Weights of a small self-supervised image encoder: trained on seven-segment displays showing three digits, 17.3 epochs.
Rows from block 2, named by matrix and row number. Rows with one number belong to one neuron. Each number is 500 + 25 x the weight over its row's rms, rounded and kept within 0 to 999. All counts start at 0. Numbers have three digits each. After the name is the row's rms in percent of the matrix's.
# fc1: MLP up (model.blocks.2.mlp.fc1.weight, 1024x256), inputs 128-255
# fc2: MLP down (model.blocks.2.mlp.fc2.weight, 256x1024, transposed), outputs 128-255
fc1.76 065:523500502559481468499481480493440472476542456512479459485526493450466535513517522505461484506496489495504503504494505519481527505538474521432572561509503493531510530489509514465496496534489485462472482520499454455437466510541485475515477545491468502533511473512505506475468522534519455489495509510468493474528484508485532480479485503501504479463478496518559531512522544478506517501497
fc2.76 067:454527478487533468518516561484537472517544522492504533534498463495510481480527506481541459540471520457488543514464494444494525542517530461513492513496467477480499537507460505495524511515521462502492498489527538495543513503506532496460522473504493483501515508446535517459491519547487509487478523482464506498483481492436507539492477492496480476522520462511506483577518502488504510468509
fc1.77 112:519479497502497541498539474452496527505511496520464496489463485515508489497479504492517489470521493497435501515483556478515528504479497483509527537460483512525518494520497471513531509477540494461464496490507513499509518511475523504498512496531491469496513477459554546535509475455516471518545501471524522479516471468555488503527465504482487525493475520492492512506498561469471510510480
fc2.77 113:505464485482515507468472500512474478492512496468509471514539473515492472512526485557465539499535470512558496521532450460493521502471528497486477483503517546484520580495513498516486473491501487511561517531499517525489458498485496478470468491516499533497498516483485454481493523566492562481501423496530496507487499508478504488483521515506440462498500455520493482453522480490490493521477
fc1.78 066:471466462529481493474521490523483471488510519509509515526469530505501488549480508487520460470505517513511456490463518552496489505526492497504493506507449491497487467506483499510495499515485515516515485486542444493503502458515463519494481480559502533529496500501515508461485502503478499470554526522480506457530506503549478567536508500506520512521469533488524542463472509501532452535535
fc2.78 073:521503478488524469521452533465559548487486492475471512524514493511463455453470490502483513509508472456458516515529536461484524517497514535543544496487488520514526489501524489477450476495526517471518484523476527498495518520501506507500505530475497496535474536497528502550467520501529504533458477519478480516405482482500488510448487471503492459467499485494488476479517542557473540519471
fc1.79 092:515504480484481496512494511516520504499505456535541512475512499515486588459522484487503513493486488527467492489533521562501525500528477490474508483499486532444525471494513500473462522511526478512522510450470526494532479527460541493533473500493510467482439499496534545482505533506489525520511500519514503493468500512470476456448492493476536486497478512496546549543496507500523524495519
fc2.79 087:482498544470511487513504475517520509502514484510498483487463486479531491490546487542505455530503494498483490504463485431551524501458500538518477494507478484466479511527525551481485526494525511509543511520547474513464543479497476463465490496501521476511514513486539470487517484462467455457463528529486495491513517497530512537484482514529487490489548484449486502449466494540484481514480
fc1.80 101:524533466500482486557479530487521542486489483502501502470464514485506523535502474486481500506529480491496497512501532492486567509485509516501503449524480496478512500528512513538468472481462519534514536511468469489476477477526497533468532522483472505474569505464508481508457523501521477505501509552544518502473505494481489498505512481497512499493492507517523449512529499530482526515488
fc2.80 095:496510513507460517489529519497472510501518495510542463502475487551458422480496541520486525467495492522515516478505508462512490441460476511525506511538491481480513485526509493510478504513562494508439536513536540498516497463497499462484538478477518520536492496531505525470488491550504463453490516494488504515494441471484488506509498486503454486458527461523469504500463497486504512484448
fc1.81 117:510524479517480476471494510487452518558494491483507515527550504486496519502491551489483508501528518543519460528537506513513503536517520519536514511489522514546474491507514528513470478486485471490503482514515453502484536537455531518464531522529498491460530521501489482511506498484475476527503449521508478514489541517517445452451497530490480508500534437496524472491526499483503496512529
fc2.81 108:506514501532491510520464502521503501485503525525468491522482481479527486499437496502494506501432477434476486502543477518490490486499496483470473538466466483528536487497484480495541510517514504499495552492532492515512506482505481524457497507497479480500462508498509505502515531494478511486481512493481508492546436550447540493514522470504525491494502495508468462479479474507507520488504
fc1.82 128:488510529527529491475504546501475507487544518449492521493449485465531508503504507489516472529472489532494448512487461499506449494510515469516476504508521513489560480502521447515462519544522485503533524492489502499486506461541525484504502487484506539491479455505471490495420489511524466516535466506505485529498488517499485501453502505542492496487512501534532484517487509502506467499507
fc2.82 109:513500467496526435540526449499498551480497522505505453513562544504548475507543518510473511512473508498476552518490529537487498458501488529527521493510477530519480461527492497523506495486516525480467506510472501547481472547532515520549498515525493499536544480518477503545529512515511476470484491461490493510487491504493549474469535506460518514460473492492508489522475529501499518488488
fc1.83 117:552502506486525495491530522498527470534504473502502511450436482532502530483548464470505461549476529495486518481501461550526487510522444492521483494493489530517493512511513529448540478470439507490492505471517505503491472497508476479525508480511498490524496505482472487500508456516494455533510481504449498479521480463522501468498498463494486474532523518486476509489509480529500528517524
fc2.83 114:511517469550510540470502459500435543510518471542476544507499524485495495502513504524514485515457440480481542498476488480470504493494517461512510503504503544543489510473496480520468513533514499432511517493464503488501463486527492520470471517465499505515535505481512546471495511497510469479499506514480498475519514499486516520492519459518510529500511548526511515531490488502543481501524
fc1.84 091:532487507476498520472508478513504486472539482550517502547511518495537508496517530499522454509502520498449512481481488498469524489514474499511478538494543479513505557485457470515466541554503492483442534520502453515528531492493503502481542500515480519485503481472465508532498455523476463527504577475497505466517465510486508517514525482505494491472514505508469479489511548488516500502522
fc2.84 085:447470519515494484507538488509516487504458499500493471515463541537485554540544513503481544475499487503508518506438514507502527550429452444473528507521527496505523497509459519507498469461485499488497527480502519488496464558516512461502515489492512487485493467492520514511478494466510454508485464483457488542487501462545522507486489514510508506499523498532517480468502491517487486493484
fc1.85 090:490511500555525467483480494528460516539505530500498498506536485488521500485504493505455468501463520482473531502488509448518549493500534547455541472455478479513482481469518498531547497429495481485484529508516499491505470488484511499447456524494508542511481508531506513495483476531488543466516475529507503519482480518491516502511503517468487546515472501508544478520504509533537449489506
fc2.85 088:496517511440474485482490532496554509450524509487510502504483495502447517509519528498539516462507449471480479491476472511491503490528523470507502516503503510482493503471502487519499496519497527546476486481501516507481544513539498479537523502530508510506510549488544528490498530496529484492526491499510490513454499502548509492502496509502457506444485490472526537480475500499493535505487
fc1.86 096:504487484510516522499498488523466523506505451490495484507457504499500470479514517457532521517526514518445456513464478468547526477505484499521520482497521524449510478520525465532492472514483482545467541489498529532494522477511534491534466513440538533506516469484476507493493502492475513519492493532489483502494514480484512455501576506504489532470504534495520524476494537493482521480465
fc2.86 103:487527511532489516464521502468559518500540525529536550508492524508472485480485529564461495484524454486504507529496532501472500455497503508523510475511517494495507511518508478506509505486505451506482504494505488464515472563509511458492524459543477497514475458549522529541510520503531479461500483505491500501497458526519521480491474492479565497506493460475460534529459511501493470530485
fc1.87 108:519493476512509489490495485513473476456476493457498525519487505466473487504523513518471440499541499472481468505485520504526479502493524524498508462503492488503518476485518510473476509513480500493511517500485480472514510510549469503522489488504505520530534469536503448516510477553482535488495556473537512531511545518442497489506455464449525472542508519502505521507480511471515518490471
fc2.87 108:541520536509503527493502476520550484514499536492430524488513515485507480478482458529503519445482530464448499490479483470529535500520495513493475544483487464511530497490520537510464483511471495490495520532538512490522543498464461471520467478488543486460488539491500502458479461484477520463514522520515488517481498495513506506479470488528460486471496448533506478509496525504488532506479
fc1.88 110:516526480485498527495500474493477490495458554493514537482531454497491495507501505466479501510523542509497500508530486529530481489496551464510480486497497490541527489515568541480512548530488478475493462482516450488465522471480504474504445492526447489518513492527514458462519499519519500484507514530530502511491488465516510533507476503511510486502497472481512457532540495537480523463501
fc2.88 113:508466466518503538495466550468526493516503503464488485511513513459450475484492515490518510482505469518517529545501502494510509496510428485529487529485494483463517502492481508547514510468501534477508487530472506534508506463527502502482532502521534522512483526477440487544469510513510532504512488473474496488512525493511513483494473508488502495505521523469522520526539448498482491500505
fc1.89 083:524494511543476479558485532513549473503507566498470494527491514495470537496504515479507534497455458469476500498485467500502476476468492523479496502489477456508499499516501497489513442498509477545517515505520480483515451463530535519495531463514446499488532480507509482513475510476461456442519469519508491480545539484492513471489527460540481499503510526476536500493501464493532515534467
fc2.89 093:524474488469479524486518537431503520502535475489491483493567477480543414506518515515508475501506528524479513493505539503484468495545508473511497540540466478509547508463477500493504561539509498518512480504496496497511516523497530516461462509516561533522500513516492492486523494503493565473480502535486529473505520529521478521529491520508510470511533476531497489455476530506493527479497
fc1.90 107:546492486550489513489488473497494519472530497490522503465542526525509487510511493482518485495498530530498471474487501533474494497509510513510485507508531475528497477517480498464511518477444497511501473470522506505523491494546491493513487482523494483478523520521507498523525527507532472532527502503521513475538461512524509469506502550477515447503471511496443494502475510501485490442549
fc2.90 109:492471435532471480491513463487478520523501489487496458547496509485452500495521531475527486546461522489464505497498488498482521511514491468537500508477516505507450494512580529523466534540490466518497490461506478519492511518474474527478575521531522499543513526488474527501528523483480499503483528513530473511528526496494487498440494493525501520490489530505477507508445483494506510554527
fc1.91 116:467520470487530528484529451519503511466493449479517526531489517536509516493519503487523491505536519471544538512500509513498501495496528521525537521516506510545479496496489509523510457482487490527520521462509478488457448491483472496474505530479527447488483525487495493500466511523511517460506538509490497481492512462539516496505558517503490523489436540485518544448458518499524489495510
fc2.91 119:549487502442499481469471487516494547501505505514508479515505504497523530475478482489506515498494475542503495515487489521475491469544475455487475511472494523499498541520470440513495502529554517491525524529484559499492487473509466444517545487520477494482516495535503532520469466463477479519519499478495507486507508549450480546465530506489493474462488488500515523486491506497468508447552
fc1.92 086:466534470480456509528487478479491459501455517506495518547537506492499531511483510509514519455536487521477475499486506518494502432480456484523512517540458494490522460505512507525526536477540512485479493492521514519460528502509489514525486521478527512521459486520492516512522543497484502467485499528477534477491516497484484540534513505505532502473500512504541511486489522483483537484514
fc2.92 080:567477470468480486468512511475487522491494493456502487488551517511453498518507519518476510487510507512517465503462457508530485476500551431513509519525478488508487512527492500495500483493507491553534512486478511534557480490480464501484456505550517492538561513501506498482483503480500497498507463459516459516523515476527499512489537465526478507524491474518535482525538502499489460481557
fc1.93 121:510493517499519508543514490460463496493483514469465462478547484513460514521513538494529497505518492453531514522474481503510500463490498554496535499507485448539502494504477493512527453494501498485554506539481488511483454473493545502493505500515499539463487494503508503527483471443475498452479517474537508492436524497533492539493455512558469526519505478539527489513547530512482497486506
fc2.93 108:486497491519495541528506528529471503502475493538480444476497539479498483435512500523464532522506464489484475485515530510530512528493480490472466525540528505497526493509500463484511553466504528506477463499527506490498515511557472486493475484476490478507514539505492481535531511524487508488483503479441478528492541515452497454536472478485499471507514475507506503466489509518482507503468
fc1.94 083:526509531454484494488481466527462480487508506537503516515493509558472526492566478501470439482490509452515488492517498465507512492506506527507507486493514508525551493501501519493485522526514564469472459497474495501477486537504486518492526499478532456498478476529483489542479525487501534539489520537454481512527504482532530543480485497550483475514499494484510530520483500538500458522490
fc2.94 089:518502492524510493518512532467506521507518513496539517486510493482472511528491495460514514543522528490484500478514494508483432499468499496488564512504479489501501482500552544497521503511480479523500455507545507520534490480463514455480516466534485505492543534491525493521506527543497510494523500473548497490473527484507491510515520523521475466522475484560512483490478521454489534528481
fc1.95 078:516472497479566505503457492454531476548537475500523507530493502503492503480506538527489503484509456521474517506472522485459508529509519491480459494517471497507442468504534515508528525483511504461461521507547497510513521473489501517520486479502496498474525477470517486499522527477518491505494485499489518488502507502486451525507524534525517438489534501526468488492511531500500486524487
fc2.95 082:530515534524490518509512466550509489451492463467505484490503492471474528544536502515500535540510483526486522512494528452475494455481492511451472508439500552495515491492490499518498505486492515552475508546448493505528473492481470489502517476485507472504501469495512481500429508520490485475482485497523502492477475526561512466504477492489499500507489512493511483435496521499519531513473
fc1.96 100:499473491468440557537519537538502508535457487502541496497496464510506527471482477516504523485525485509484501483487496484513451501501489497457496500500539496523489481517500463523488470485488517504490501465513545517488519498482481559492513483527490462473459480460526468482565518537492518506544524482498531515515523495513521543459497461481497509472459549487485544509500577506482486484512
fc2.96 106:525523466536514470498548503442498493477525462485507501507503515511490502476511463428515495564484514511504464494458452508486492503539501522528484480518528545487482491482494496474526457477467498485531490538519502420538510494524508472522520522474513505474528517524511520484507522488495489553527494494512489542467492474504481505526535521490482476507527518532536474444490444521481498499488
fc1.97 114:501509495513486508492522519448513482496535490477547489464483469482471489526478524456508498537493491496501476456497515500515491493501491451466513502463556512509480451521521557511484496474478470508485533490502528516512478522510510513519498493501485462484557506472509489496513525490436480511505463478490518511550492478512536518489509489500488493455539516453522506491491483476516525516509
fc2.97 106:517496502494541526505502504540531494500473527517505473511509515475501516495506509478493532469499527509488490512488503479506522487521541502534517541513488502532515484496450534514532493514474497540536447536514478479489446483488429476452487538482535488513496488492514541508470527465500523512490534472569493535499452501477476505501520499487512507485512457506457467500517512486473485493475
fc1.98 115:476498543514545474517510482482503539512533524484492490523528474475532466532494498530537485518458556515473508458500494528482468485522507467494523528479519511490494530492554523506494491509478488500442486451517509448496484539443499512512505525508505456494483470487563476486501506476479495519464520528553489523544496486485498527478530502502490522466515484552465505457459521512540463525505
fc2.98 110:552500484489498500501470497539492478557508477461491509508482567455490502526510507464470482527513515489473505481474472501524511502503501501482499507532524517524520479462507490535462505465512511480496534494483504419468491523499530485548514474470471513484472489493486502474471467505487498495476445467486499556473516518497512475530483506514522481475527526447563483485535452491536532474501
fc1.99 080:480511493464496477488501481511487459549519514470486536515489488498540513483534505523521474468486525502502532514520510487512496482476472529461455528525514479535488467531524504528510519521542543551486489534493484467519508534451470471503501528517524463509492518479507476511478449492544504539492509532526572477497495522516497598495488498498514479522535490515488516474456485489488453522507
fc2.99 085:472490520505532499508497525498491533540456491466513486449520494495489509528483503470501525510493486513532487459489493506530445489491494472501525479479497526523541515510503506546513479509479419465477468520522460534495486485512502467508513514480520515501492450540504518446475535447478487501548515483496478503498500482521471486508513481519503527538474547530522507506500500522528501513443
fc1.100 110:470488507508484488471530457490468472477483508542514495471469526485507548462514483493495495514492467495437499493455504486457511516479527530523491518457510484483500539440513536515496521521513496504493530492539511525486472516478496499453538502481509453507514521525561514476459479464500487547518506494472537552503503515513507501522484515490567496526509488496488511476490505513509496498450
fc2.100 103:518526495501526473477450478481501487484524468486520505522465519513461498502480497511514539482493523495500509530541490545438496533542457506463486497501474472470492527520484484561517533499434535504483490495521541495492515472490459519460480497468503537499482518563505490473542480462505493499515506487490498507514465497504519495567450488523517497497466517505458468508533513476471519475482
fc1.101 059:485495530490516491492498540481496496506480471508517528524497471478462509484525546489492477510490445470460453514489484532485487548512472522490518455483465440511518514512514487483503484475474523515504513501486522451531518545505501465501525548511543506537465511517473469475491533473532533568506474508542522520450501500514462491484492483541441504436477545534538502519468495497509503508531
fc2.101 060:520444479493488462500473529487503502492468507524513484536474485555500491478491474503509481462471486508534507470526518494535507459544461541503520477470526537534524470503491553519523502485532523490508501463503565530495481530463500488478495486534444530484509531486472467537525521531488490490514520497464518456539521473445533476522502483516503542464510485504526518492513473525492506539501
fc1.102 098:474490499486504481511499529538469478526450483545494502471506486475487545498473487559503480496519527524535526494491484465507482530531496512514532510553462502541526476503533494550490466534486496539468505508512503459527476522505497488515516480527489515463498542485467457451508491519531481529511483506516506536538478443505534515496449513477438490478507509496517514433542519478551525459489
fc2.102 098:502511496498472539494516502503499466524538515483516465491501504525513506481510490457502504532480475494486463506459479501513499533513511483501481521486500460537497525492499591486508476521550496474521458522519516481516473504471525520494463468513502495480516453521481528494483477493490498474505557476485526496485495495539487522490537534490565550484518560490481513518496486539466510493493
fc1.103 115:509538523459567476530492462512555485499490511485513503516506509457484544525480531500487478535507498510523499468515480493490450472527494502474568509527462475499503497499549467518497523481514518470504485502516537523520461479479515492487488475546527497470476507531441469475513520457520452518492459525505494499527536497484492520476492536480473487536473480475526530427510503481543517481515
fc2.103 123:474537503504468534450533486488486508513527497449526493505501487547502514483520482493462514437485528496518441537537531519524514497511493481486465483506507490498488477467507513503533501546528503485487496483546523485519493480492484529537476476483474492492512502500524507443435493544467497489543495493513466457488516493516484456471527464512538539510500489473479476552510512523438502492520
fc1.104 100:514474468452499504525552480481451486500533497533454500451463545509486484497503489458507462482522479486482512513490563493515531517491498496494492511480484497507461485526487529485496508496483509551495519471533497458523440467485499537527505496490520504467523491511492524453473506500503540421512479521512523528501500484509517486461515461483540491494520527507540550489530525497473463510490
fc2.104 101:537505528488479528511516509473552516438506464527504548448491489474481509508504500515502522515490479511529431493519462542479540499517487538499552454517527504517491527506523470505471510517510513491501465481445527487517485504514455473483487481498491537532489518476550519484500495475528490519528519443505474442495519509516479504511492515496537504492482507503501488513515523490492494525471
fc1.105 115:464472536485494482534461487520511502521475493461534483498462523498490529513476544515542535518443524495463502508468474483546464459478494506504488477503518481466533478521523512444452522526480514519520495518483504475511476493487505488458485520490509558511459501520501486543556469501502517505472506479517513499545478461498451521531481526515544509471459503505471507539535478450497482525482
fc2.105 117:520487469493469536507475493492520521488492492502505483506530487536461531490462468529466508496486450541456499493482497487505493561477492467479495568492480509491514483504484499516483509502546493468527494522503529522548540509527456490538504497490479481493461510492476493495523466465485474538526495514515510502489536530558513529518511505462502535541503479544532450477501483481519511518499
fc1.106 098:513522483465530529500521461525553494520484464503511477518536548475530455489540505502483533507500493525489507505500478508461509523486457470523492493511508481500494470521545508557516484495493493519514536521506496503511528517503482513504520509475532527477522504522485509491447488469503460495519535520500496520483526545496449528488500514499504514506515552498496454552485475500488486521496
fc2.106 097:508490464532537488488542507477488540493509474506505505484448519500500495485509477515519463503474458481445459493511505524468528540521504508500499551510493505490489539507511494517485484530510448510475511480513503489496502488492513438493483487519465454479511537531480502493526488540515497482502474525499496491513525486533510511448541518442510499503517538523497521468479486522479531498507
fc1.107 086:509488507482495527460507511466494491473506460453507529488503521473492476487481488462489490470505488496500490480548516430532499506486503501548500523509491502499516490512479473485505472525483472502514479526512500491519466538452501510467469490516503510522515479467483511501518529511485515520501515522533503422473472483508507533505536486517488468497489478525536500535496515554488521468500
fc2.107 081:505518481523525511500522441525515484513467495548510469481488459511476541519482470532512535509487541496494483489486470541503523495499484475495498487509512451531489507471519464532488488464470497516489512466545506514500516507562518491515526484471511482512549520519493518473525510491553445485501510482480525548509502519517493506467475545459515517445532527465486488473530516457488510503485
fc1.108 104:504496467457480482552484478504549545514517502504521501485483530482500515517572515519519501505518483463470514497522505471502462490501464482507504509489497507488488499484499488522551465517514534492474501470460503472523530485496511509514521477499497513514451497507501499487513490497513542495494460485510524509473481536534469498482469517478502473476497499508448504500506507523513545480554
fc2.108 104:491517504491480533466520538508485486501514509478480508516476517510546536486484474503512527541493536496507494524508499511464503496514507456469508522470482489466492473458530537494513547490487474481514514505516500520461494494505460475530483517537496532474527509454524473507505499503503498478503504526486473513510552476495496543522533500522516526542476500561514516505504467487509481485449
fc1.109 088:482515520448527502534513463478466528487499481477486459551475529461501499473483524509525504540503521501532490488528475503486507442489463452504514507560496516485463500518485499526478520459540468500515514546499498518463518503496524494499499514444466498534551538493478520469493481493474489544492549496477529464464451538461492527464499529508518470442495470453455523474537525479534507467511
fc2.109 082:470503490491537502469482518502484484494479501530523476488546482500511510449507504498516512491512460520472501524469474469496485482498522487500501478471526537476492530526552492514500503521435502497486456485504513516507504518459474489552509539537508526493522479489495474513503524509510481504538451494543481520538505454516531500471482504505527438509507501525521528508445469486451515523511
fc1.110 100:535498482429499498535478466509509471511495497499540490515539476516499477492481503466531524526492478511486513483520472502516463520456499504487458525519526461485485504510482523513553509508524469510477465512515492505497449495513465484496524500545530491516470506547506467498501513462523529516513516482525526486520500477520524465522449496481551508544514495479506475494484458504474521512502
fc2.110 102:494515479502466478505521519444487511516492487499522465468479513518525494509471518483480521514469483508459501509487512485501460493492503465487541530471481524527515478493513517554503523485511479484436473514534480524514522480489535499514462513473473489547512517474503485484499464532552519512486516492455484509513477482483535536510534487471508517503479504476502492501494492532508434474466
fc1.111 112:494477477524499523487481494464516538526545497500550472471459444512446497500513511520506494465550486501462489486488492484480534484484547505504487522486494534541512521512480484461521490508508467529503526525465512507507527548554481489485520510529500512465467487547525499496546473491488483465490458508489499504511545471492486550523520521503506478493497494448547528495530482445506506493511
fc2.111 125:473523501502496465505508454496519502445420515497483527524532556489521485510494479478475531518491488484523506537484525501529477492513523515484502531506512491510465464476509521511495540553524524492518504514545493485520449479480500543479504475535498494502495489538501515515469524450526486504538520482475503479471479532498473480516505487497503473528473495488517487515488518495493494517488
fc1.112 087:523489485490480494489479517471473506521521472510440517494504541481499528515572484500520513517438465483474511508503498482520460508508498502495533493519550482508483557504486474476511545542493517490486545503519476518504503528523511509482506514520494494556512513479450510486539481479540541482450498515533525535502526502481496499493491516505500468520526493475443509544556521521507506485502
fc2.112 091:484543477544488492512528474533496532473483548492448498493494508479446480485462489551502461475491535545500496475511507474495480504532472515454507507512471473523497535473547522510485499448498506515479502524506529437504548491467446498513541515518495538503488497467495480484505508496514508505523492506516479522514527492469527518492525513531473470527524503483507496425492453472525490476499
fc1.113 128:473516511483525476510505505497455460506518485511514496468505518446475449513519494505513514519496474501481512469520486493456539488493517557499489518493477542512506484488498463540482493509504511461527482497512485506482526533499522533538505498499467517489461467478498502498491453483557537528483546502465442523515512491522480518534459450478461451474470480522500479465540471507472456492505
fc2.113 119:478497507519523498511523481491498480548492524494494517492493499566471432472522511498485474522531462476458553518485530507446524555509501481509488504523517509487483542488480489537566512519511509491497521496487495510525463507494523496480524548488515466478471527501455489497497511510473484500447489522515535482506537513478554469476483481491523482496511535491483534506508504509461495502499
fc1.114 085:555489468521475509501511528510495467491456494517486497475478441501513478457503488514523502506486493542434492487437529509508480471529519514452511499516495548493523506500470566471523471527485517482493480508492472440523481505525501500451454522480516502573461498492478472543497499530512502551497519483510494463475476500540492481490477513483527507504496504522535516517503530454492530485475
fc2.114 087:449518507490529498516504510498539490506501501462494495537502515467519497509533488459486532422470501481545508487520500465514480503496489515542483486513520488477476516513544531496503498502527460479476500489496487527530489493479476500485530521507507512464523517539432481474447486467477472493536509503455499451498484502500486493505528531545496506456476506505520482505512550552513541493509
fc1.115 126:469469492481453531504494465445514524504508483455496500511511518523449497519536440534522520520501504502524457514463485506520506527507471489526523443496501450475521478500497470530491479552522483457501475509519513459481521481465476498481516498470467469503483454493502481492445525530514502518508444483527519476496499487526479501503522486476541461532518484484472504509521515527563517463503
fc2.115 114:470507487511538485533510530493509512488500497518496487527501499512516505494474509494495493522506512503516509488516477501451534517504509506481467553480451491564494470497546546517514529482488503545495470499512509490443487506515534552453481481543526537511512491455486544484519470531478503517518529512509516504483489507488507517534486485505470453487520465492506454502536489492479485478513
fc1.116 079:473471485472521501480485499490524490490525523524551484531510562469526452461549497497495527532488509488507507527476501463503510472483510494511516482537446515462506458503502480501543520513523523549497503502517522504459458502495513490448494528519520473502513502506506486479485499547475479484535499541496519488481527542479507463495511526522518478494497492492519516485461493483505484507514
fc2.116 079:532490494494518485514553539499542523471487510493487497504532461454504508523505495516552532539492512514516482470510496482461498520543496507486546508473550500446521502488522485520459479473520493464465471512451535491523495490507496525488527536475493520515479494455505491493522502514487496490489504474477432463542523490483486516523492503540521502506487446501501482549521487495534531508517
fc1.117 127:503518524453517485563502530505514512501473499500522487472456462507515471515512476475464523480557544480475522458524479532511473458484529483500508510490465512465541519500518492525517487496524497512555493493509484512476544510513514513497508474501479526502512515498491494487506521517504509492456492510524483543511477475500505546495522513555522453517510456531498525509508512513505523495495
fc2.117 149:457480489492459515502524509445482523515529498496469508485484532530515520510480542482517535477529533487478490523452492476526504515510453465467521499497520524546477461490496495493531504548466470476476512479532477462499407507507465535436511515501527466533499501498473494530468518513475483499534532466510503488526490496510528475493487517488497540480513531488519514483516495485526510515506
fc1.118 092:456509477553504500552491520495551435528507487478489461476477471543495495505530526512502482529497483523522437534474497514534490493537497501495503463491467513527578469498551529482537531469512516533523446478566520545491481504506511509488521496484523506465461495484498497476490472514500491505510518535540488514505484526508499458551464507507436470495494477514509548469485478534485490427508
fc2.118 096:547522502510506507426474497458488554493495464479499464509496494503488518461500511485516508481498511455480487533490509499508485491492495524503504495473503501478487541548481428475480461499499513471502471507451542485511527475539529453510432501536482508467524527506479554509525519510508477546519487487461461487497497496493498495517492457473547507522482547439515528558510469476490512499511
fc1.119 112:550477448518485510493505507478525512519495482497497526506492495485504501491474516512493470548527520465487490482464486518512540499544482458501496527502466517516473546520479501506550493520508538529559472540480457481439490502510487453494522527469519483492520532525484477445464520508509486499490521478479506479516458491547536483492475487513503543541486486528496469528516512503494479497483
fc2.119 112:508515517472509502542477466484528515458495505517536519516508549519553494493530481497520462500452570475532521508484509508523531524479515523464543533507533504507536524513515495466476472445503454487513539481514469484508493497526467523479511537535485494522473488469510495483482482508507461483498529469490507468494526524465477543480501507503528492477526459469494462517485474491480502505513
fc1.120 108:447507478474504507464482458483499489500529540532522565517522502481533533453554479496476493510505493497494506502521501521487511535460501482516520552486520492461479502511505534480535532565505489499482501434477503496458498499512465506480501538491493473516507540490517543522469536503539502511494497507519516542522505520502485524513479502481536494469529491487514497506462497509504477512472
fc2.120 104:515491515521495489491513502501509527531503493502459449528478496514465443486462514516526537495515490492477504497551565508507488516514498487487511470456504547465529473487485527541522515533480513494478462531515503485514524520511477556456488576474514468512482507506530464515463506480525500529533465505455500526501502471495503469517510537477486459507502491458468480520543486526465512519518
fc1.121 083:467515495453536520509522497515502488506498487508498519534485509468474499476481487471475479479490461522489519523517478490510490460517492496506526482533529562550504553467516504531528494520490479515498484486445478496482499501535491503496478440501529499500516506476487495481457551539542482493473482515528516518465515541529515489539455490491448527468515501501502518541511517528539471518485
fc2.121 082:519529515510480538485498519491539525488466534536509475505490526519457467526503551516491533500467478495506518534474507513512486464491524561480498524523457485505536524479491518509486509541507497469478481531541531441479482516495501520478501510514498501491435439518491471517445459494495490522523541474478504510490484450492484474472523505501535494463470485519507502514480490432464483505506
fc1.122 104:502515510473524461465485503496521462504509499519529518528502463495487447519504534477500511501495516497531503471494507529556512509487527500535524484487464532488505517518474470504448502475425541486476570533481466487467522479503495492520542490526536494542529514507540449473540506539502517508531470480493520475513466526510497491501478506533483538472496462514514483525485548483487491532480
fc2.122 104:551494527443520535478499488502510484474521532466507451489488501521511487510491504501542511480542477500461487533493500478469515522515479519486479507502502490524472519535516525529495520520533484477500499502561469497503519503525490505490481488463523484478527508477508497434466502534531497518478491497570462505500543482487483501467506472456512491497512499489491465490515474498491495503509
fc1.123 086:493501516527477482521548507504477493504499505525512524459539525524518536508536496523533506518482524484523494476498503518530520508539478549517477518500524529507511511505513476522482493497441473513541499458528497447505528564516482491490518534483523513461513486436521549498543513494475533501500510530485480513489473499533470458455485494496487475488482520512489467511503486502467503476487
fc2.123 088:491506506493470544516475500472499468466516494481510500513488483477490497510474465497510545492494490424494528494500484519501554535487498462465490544541494420488500493499493552518528467556522514524497514516520517516473493472479518500523465498480498472509514493532471476493505516538497489527503495500500482441515492476561477529524531483544482525521520476511482520477497462496496544564478
fc1.124 101:466478519510530487495476489477463494520463538469498512502518464548489504518477486541495503533507514424478498546529471488518516502501502509460518535493507545498515561553522510492488488552520461504470463530453436531487509527473476483452504513502475478543522504470510498537486497513547520506473514514434527546510515515484534460469492502484526485523484433548487470521483480511531529464463
fc2.124 109:537524496516510495505558510569458535499488494552453464527449526450458499530491505489526499495466523516528461460467501498523517507523505464517542514512509472451490472478476470458529509464487513534476486491512506492499452477493493510506521436517468496455505499543479531475444506514498495532491531481467501500480548490502475465469514499510512511488530510510510475522480553469499489467501
fc1.125 104:536487486498525494526538448480463499514469502474529480500508497494483474499495543499525455505519493474553506472518499493494435505483522533541501466536471488502495504492490473524530485470488534562480447506588496512522474498515476494522523500518491524495519473506497486494533481487473505507503476524475507520473476464459473503529487543495524514508481529504507501424494533562505506522473
fc2.125 110:522537473511474495491501569525492465480513476514451534502491486480465550529544513520470529501507493504462516518512480449509499452508493503470503484481489502500502481509449541517481469484457475454517506552463475503492532517499502481495464496497452515476508485477519489505490473458476527492467489473503533501493497550494454539464493457587483524505525480478535494530482477507532525538519
fc1.126 125:495478508518475531503470489520519444473506501474456506483489491471497546504541534508469499491497515465525482537460495467558463534520541519552520500457530489466496481511517492521500489487503506520519542481503491450485513553502545501509486462524498510502526494511504546517529489532528546516503482525484495489514476461484526534513482494532529506464511504455436472509529488500488456483481
fc2.126 129:519511522523529489540491531537459511533538501522504528452531524521466475509471443532499539507518527489506509486488505507509494505489499473502482516539511497470496506497528496468496479464481463537524507509511544520471503490521496487510535512477517536516466466548488448505498466509510497488540510492509493484511520497536523488497572530518516477465504479519495536484485506484516520510507
fc1.127 096:463528512495463466497484512512485487508502452494519488537463520486512479538492499474540502479529499496533556516505471486519532525440471466496486491497476495501511492534552494541498444542503495543474492469492505517481449514493520492501489510510530489523502479542532473485473519511505494504457518496503519498535496480495508487494505551449469487488480503514541502484536521529520508493525
fc2.127 103:538487521517483485510507513479506450497527511510499544525521523516491516496514528513502519463516513545470487536513512543463478521491457505498505465491532516499565481506486485507506548454474542504482496493459515461460494511472483494497519477505465500508474506511463515533507548524470517470481525505470462471503529518509509569512527519569515481505498518495482498513507496459459468510460